From a checkpoint of a small segmentation model: arch unet, activation silu.
Rows from block 2, named by matrix and row number. Rows with one number belong to one attention dimension. Each number is 50 + 12 x the weight over its row's rms, rounded and kept within 0 to 99. All counts start at 0. After the name is the row's rms in percent of the matrix's.
# q: attention query, key and value (stacked) (model.enc.1.1.attn.qkv.weight, 576x192, the q third), inputs 0-63
# k: attention query, key and value (stacked) (model.enc.1.1.attn.qkv.weight, 576x192, the k third), inputs 0-63
q.115 096:57 61 35 49 39 52 44 46 53 62 30 42 54 43 61 45 42 54 69 68 51 41 42 60 61 58 61 46 76 66 52 48 27 47 46 60 42 37 55 58 38 30 64 59 59 49 71 48 49 52 47 64 65 62 44 53 77 48 50 55 48 45 56 34
q.116 104:54 43 40 33 43 43 70 47 52 35 56 48 52 50 46 58 47 52 58 50 48 18 41 28 58 26 41 33 52 63 35 33 64 42 44 57 44 55 38 42 58 33 38 61 38 38 54 31 43 59 51 54 60 37 51 55 51 44 78 40 44 49 61 60
q.117 096:36 26 24 69 44 36 64 52 41 58 57 54 44 62 70 55 65 41 60 54 57 27 42 57 58 35 42 50 53 42 57 42 65 67 50 48 51 59 76 51 59 58 44 66 59 28 34 55 58 53 70 50 48 54 44 41 52 36 26 37 44 52 61 41
q.118 097:48 54 47 33 54 84 37 31 41 43 66 46 46 36 43 68 44 12 58 44 47 51 50 39 48 48 63 53 25 52 60 30 33 51 48 37 48 33 43 60 65 22 44 47 37 64 39 47 54 23 42 50 44 42 61 41 65 45 48 45 34 51 46 82
q.119 100:51 41 44 46 60 41 53 45 49 55 45 44 76 47 25 39 33 46 56 51 40 52 55 53 57 39 46 36 52 31 61 44 56 29 53 49 38 36 45 33 56 58 60 37 55 26 39 52 41 47 54 44 53 69 45 24 56 54 75 57 54 33 71 54
q.120 098:65 55 32 49 58 62 40 42 55 52 64 49 27 36 48 66 63 47 68 35 58 39 62 38 62 50 24 32 54 60 38 36 31 43 42 44 70 47 50 41 49 30 57 44 52 66 48 39 54 45 53 55 45 47 51 48 45 34 41 65 49 48 64 68
q.121 098:42 72 52 45 44 65 57 46 41 49 59 50 62 73 38 61 87 25 66 49 61 39 38 35 67 35 48 50 38 60 68 25 68 40 46 54 65 70 40 58 57 48 42 60 80 44 34 68 50 48 42 59 42 64 38 52 58 46 52 54 56 42 48 55
q.122 096:46 43 44 43 39 32 44 28 20 51 34 35 46 54 42 49 38 32 29 42 45 52 64 38 76 41 31 45 53 38 41 33 45 51 38 47 40 64 41 35 21 51 40 58 66 41 36 41 42 38 76 52 35 35 41 63 54 51 57 52 54 54 78 30
q.123 095:49 30 63 45 30 64 57 40 68 68 33 39 58 44 50 45 56 26 57 35 51 57 76 59 55 60 37 34 59 57 38 47 50 60 26 60 67 33 61 58 37 66 53 39 61 44 39 55 41 40 37 38 60 61 45 67 55 54 58 57 60 74 54 49
q.124 095:56 46 48 41 37 30 51 40 56 39 42 54 34 40 40 38 32 52 44 54 44 53 64 61 46 53 48 47 47 52 45 57 34 42 32 25 44 49 34 48 39 52 34 67 24 44 41 30 52 18 48 52 46 43 48 74 37 51 55 41 50 47 38 32
q.125 099:48 47 53 54 43 50 29 22 45 43 50 44 66 39 29 48 35 62 51 56 68 39 40 54 55 36 50 44 46 42 40 44 30 59 38 38 58 40 52 60 62 51 43 79 38 54 58 53 46 34 37 45 46 56 42 72 60 75 53 45 49 67 33 64
q.126 097:50 44 50 52 61 37 62 19 51 55 50 67 73 39 46 40 47 50 38 41 63 74 43 31 42 58 50 74 36 45 42 62 50 60 54 56 25 57 48 33 63 53 60 49 46 40 67 75 61 74 42 48 38 57 48 60 35 54 52 45 52 45 51 40
q.127 096:56 58 37 59 30 56 52 46 43 55 26 48 54 38 49 55 35 53 48 42 63 52 51 45 55 29 53 37 45 49 46 69 33 54 54 32 46 49 58 68 48 26 43 55 59 43 64 45 30 31 59 40 36 42 57 51 54 46 40 75 47 54 51 34
q.128 109:72 66 40 41 54 79 68 44 53 34 39 30 65 28 37 51 30 50 60 61 46 48 24 61 47 46 45 52 43 56 32 80 23 61 46 31 69 44 47 51 37 36 50 44 31 60 65 36 67 41 53 54 59 46 41 42 36 49 53 53 54 42 63 43
q.129 096:35 48 43 57 46 62 27 32 39 55 39 52 56 49 50 39 52 63 47 36 58 63 56 65 94 47 49 32 55 44 52 46 36 64 57 36 44 50 44 29 58 66 66 51 48 46 58 46 47 40 55 66 35 52 34 46 44 36 36 43 54 60 57 50
q.130 108:56 42 60 46 54 62 65 30 53 49 96 48 64 49 53 67 42 47 49 60 59 57 60 70 62 38 42 54 50 67 41 52 40 56 37 31 54 53 54 71 44 45 49 53 78 46 47 51 40 70 74 52 34 61 66 68 52 41 32 52 52 68 70 58
q.131 102:44 56 59 50 49 67 58 53 39 37 31 60 59 48 52 39 59 49 61 67 39 71 71 76 54 57 24 41 60 26 37 68 70 51 55 26 29 40 75 42 52 42 54 43 39 63 31 40 31 25 70 63 48 55 43 51 26 45 52 58 50 52 53 55
q.132 101:60 33 54 41 45 58 63 57 36 66 52 63 43 36 40 39 43 58 45 54 32 49 72 39 60 27 56 60 43 35 44 41 41 62 51 31 56 60 71 69 41 32 39 43 60 63 49 57 59 61 52 29 42 25 54 40 51 22 29 25 39 34 67 43
q.133 114:43 49 66 47 53 50 45 50 72 40 47 46 59 35 50 58 30 64 62 47 56 63 48 52 67 63 50 41 54 66 40 60 35 45 60 50 25 39 58 36 60 33 56 34 65 35 62 52 35 78 59 51 44 43 48 30 43 34 74 61 55 41 65 37
q.134 096:53 74 41 64 45 37 63 59 57 65 37 55 54 68 64 65 46 65 20 39 67 34 62 52 32 60 73 41 55 49 72 66 61 54 36 55 39 52 49 68 57 55 41 39 47 20 80 52 49 42 60 59 61 50 45 66 73 69 68 59 63 71 56 29
q.135 093:39 49 40 39 39 44 40 41 73 53 49 18 32 69 63 51 40 78 61 53 57 69 59 57 27 51 39 63 56 71 61 61 63 38 70 51 63 33 39 55 42 31 28 73 52 54 48 67 50 50 38 62 43 52 53 80 75 36 62 44 41 70 36 48
q.136 108:56 59 57 51 39 79 43 55 49 52 73 64 61 43 56 65 71 62 65 40 71 72 37 52 64 64 62 38 68 38 34 47 52 26 58 56 50 43 71 54 48 66 49 59 45 56 37 47 48 58 55 70 57 41 44 73 33 68 58 44 55 78 52 27
q.137 104:41 43 55 35 40 43 64 40 60 43 48 38 42 42 51 55 49 50 29 36 42 64 24 50 35 61 66 51 43 51 39 34 41 47 30 48 42 48 37 41 31 51 43 43 51 50 35 34 33 31 47 52 41 57 56 32 51 59 59 61 45 41 39 54
q.138 105:37 29 36 57 42 37 45 33 51 52 36 45 45 48 38 45 40 45 47 53 79 48 47 38 53 50 41 61 34 47 49 45 41 50 47 56 36 35 64 35 53 36 31 55 31 39 48 38 43 48 57 48 36 50 47 52 57 46 53 52 44 51 37 66
q.139 101:61 45 56 62 29 60 38 59 54 64 45 43 47 51 62 41 45 56 51 55 31 57 45 41 39 54 63 49 57 55 48 45 37 46 40 46 43 63 55 46 57 46 32 51 61 42 11 37 38 45 45 27 49 62 47 48 53 60 47 41 72 46 29 60
k.115 102:69 41 59 36 46 41 47 43 51 39 45 50 48 42 69 59 59 60 71 55 37 38 41 63 37 61 39 44 55 50 40 63 25 56 63 60 39 43 53 21 44 46 58 58 45 59 65 52 45 64 64 36 57 54 56 58 52 52 60 63 53 48 72 35
k.116 104:70 46 49 40 35 46 34 45 65 49 53 49 46 52 49 42 57 57 63 39 34 38 37 50 58 50 39 47 38 56 39 51 65 43 73 50 46 61 61 56 43 53 44 67 26 53 49 44 40 75 37 58 50 78 52 62 45 56 59 66 72 52 59 65
k.117 101:66 43 38 49 27 28 62 54 56 81 63 68 40 51 54 46 46 26 50 42 59 34 50 58 42 56 39 43 59 45 52 51 55 62 32 32 57 56 47 45 42 51 42 44 41 42 47 66 26 59 62 35 50 51 46 26 54 36 55 34 55 63 54 37
k.118 101:59 62 72 68 52 63 38 56 45 63 45 31 45 58 30 72 62 44 52 52 50 56 40 36 65 29 55 56 33 47 64 22 61 57 52 32 63 38 51 60 62 30 48 47 48 52 42 73 66 27 59 57 52 44 49 40 54 50 46 68 63 63 56 71
k.119 098:58 64 57 33 70 57 51 48 60 54 41 50 72 46 55 35 48 60 74 37 44 53 46 56 54 60 53 47 37 50 56 38 60 38 39 47 43 53 50 53 46 55 48 34 53 42 50 47 30 55 67 30 55 67 50 04 51 45 28 61 44 37 74 51
k.120 104:40 62 58 66 62 63 46 56 55 65 75 62 37 44 56 78 43 26 68 42 68 45 70 41 68 68 27 31 67 57 31 34 56 40 45 39 39 55 72 51 51 69 50 38 42 61 45 41 43 66 42 51 53 45 44 32 42 11 50 59 56 49 55 54
k.121 097:55 75 53 45 43 71 70 55 37 61 80 40 58 83 64 59 47 27 62 34 47 34 28 35 49 58 47 40 41 52 58 48 68 45 49 65 48 61 55 60 61 36 39 43 71 56 25 51 43 41 47 41 57 63 48 63 59 58 59 44 62 53 32 54
k.122 103:57 59 53 46 37 35 30 46 53 59 41 38 44 57 45 52 39 34 34 22 52 66 40 59 43 61 38 39 69 31 55 41 38 47 45 39 46 51 34 57 29 58 17 61 52 39 54 39 50 36 66 69 37 48 36 48 59 27 48 58 59 41 57 55
k.123 101:33 46 49 43 47 59 63 34 28 59 31 32 47 46 41 30 62 38 58 64 51 49 82 72 53 50 55 52 50 56 57 38 38 62 26 65 61 53 63 63 51 57 39 54 42 47 42 63 43 49 43 40 69 70 67 59 61 46 45 51 61 55 54 49
k.124 102:50 42 52 49 48 50 62 31 42 44 49 57 45 42 43 44 58 54 54 47 44 63 33 57 37 57 38 47 55 40 51 55 43 45 40 19 47 70 66 55 63 59 21 63 27 49 45 56 28 44 53 49 68 52 55 76 45 38 42 58 42 39 48 53
k.125 103:52 63 59 36 67 47 42 50 31 33 69 49 58 54 64 42 40 71 68 56 58 48 25 44 62 44 45 51 30 51 48 72 56 56 37 40 50 47 71 48 58 51 41 52 23 61 62 52 61 51 19 53 50 57 39 60 62 55 39 25 44 53 52 59
k.126 106:34 49 61 50 77 31 45 42 53 63 61 65 54 36 63 36 16 45 40 58 48 58 47 33 47 54 51 61 41 62 43 48 42 44 60 51 21 53 50 24 69 48 65 53 35 47 68 54 43 74 23 41 41 46 59 44 45 50 63 49 54 46 32 51
k.127 105:38 60 47 51 52 42 68 58 51 68 34 77 74 41 63 63 44 53 36 36 52 65 45 66 43 50 54 45 51 49 45 57 33 60 36 27 48 29 49 62 58 66 36 55 31 59 69 54 49 43 40 54 58 57 52 49 51 36 54 78 48 43 61 54
k.128 112:72 65 47 33 63 75 71 52 57 39 41 42 55 29 38 55 37 39 44 55 54 39 44 71 44 46 48 63 28 52 29 62 45 58 53 33 45 28 44 64 56 57 41 43 50 68 72 43 41 33 48 49 55 40 45 41 39 27 50 59 44 30 44 51
k.129 110:36 30 46 46 75 54 37 46 36 49 70 48 55 48 54 42 82 51 34 39 45 64 53 50 81 45 31 32 39 61 33 45 62 52 73 42 38 67 53 40 31 56 75 65 43 41 47 49 54 54 59 63 50 50 33 56 45 57 46 47 36 70 53 37
k.130 100:46 25 57 37 65 77 43 42 57 23 54 54 60 52 52 39 39 39 43 51 61 59 49 62 55 47 69 46 38 59 38 47 31 49 40 36 49 53 57 73 59 44 40 63 69 35 31 62 44 53 46 39 32 56 59 49 27 57 40 47 65 58 53 54
k.131 105:56 57 47 45 35 42 46 49 46 47 56 55 61 46 68 50 54 40 69 51 52 57 47 51 38 49 40 61 43 40 51 48 60 46 68 43 48 74 65 42 41 44 61 48 26 66 38 71 26 14 69 58 54 75 59 56 43 20 44 58 56 63 43 49
k.132 102:41 39 74 32 47 53 54 58 49 54 44 71 46 58 52 59 50 40 52 50 40 55 74 52 62 33 53 61 31 46 59 52 40 70 52 52 57 62 57 62 65 38 50 48 59 49 63 63 58 59 74 45 47 42 56 45 58 29 33 54 38 52 48 46
k.133 111:54 46 52 51 43 52 55 49 66 56 68 43 61 37 44 64 45 72 50 64 60 61 52 44 70 66 65 44 44 58 41 62 46 40 45 76 58 35 65 54 43 49 80 29 62 44 49 71 48 70 76 71 53 46 46 50 41 39 80 54 47 53 56 43
k.134 107:62 53 36 67 41 58 73 33 53 69 31 35 36 63 58 57 46 75 32 24 61 38 57 42 39 59 49 42 59 29 62 63 66 47 40 55 59 69 59 61 37 61 56 45 55 47 64 45 54 50 55 47 60 36 54 58 71 60 49 23 46 57 58 34
k.135 108:56 41 48 45 43 48 35 41 83 51 49 21 34 57 71 45 68 61 62 48 58 57 66 46 31 68 40 72 46 49 62 74 54 33 58 44 60 33 33 37 49 46 36 80 81 48 52 47 51 43 39 59 51 56 44 63 56 48 61 56 74 66 46 60
k.136 108:60 42 55 59 64 54 30 55 43 50 70 51 36 35 47 64 38 47 70 52 61 61 46 49 62 39 63 35 52 31 40 52 41 45 34 44 33 57 52 54 20 60 33 59 55 50 52 59 14 48 46 68 64 52 54 64 50 66 49 54 62 65 68 44
k.137 106:37 61 52 32 42 46 66 38 57 39 49 53 51 50 43 50 30 44 47 32 47 69 33 58 60 52 59 58 43 66 50 38 50 56 73 47 72 44 29 50 35 53 50 57 69 43 33 29 50 48 48 55 48 56 71 30 54 42 82 81 56 46 36 57
k.138 104:34 37 51 60 72 30 64 41 58 61 60 57 54 37 45 47 53 44 34 54 78 66 53 52 57 34 30 63 46 40 47 50 61 37 53 52 37 25 66 43 48 63 31 62 66 59 53 52 53 39 37 60 52 50 62 59 55 41 73 58 20 49 56 58
k.139 096:76 52 61 45 55 64 46 55 45 60 56 57 39 58 70 27 47 65 62 55 45 65 42 34 53 29 46 49 50 71 56 53 52 65 34 43 50 51 58 46 45 54 32 66 57 56 21 38 50 38 45 29 41 53 41 41 48 43 40 46 50 33 28 69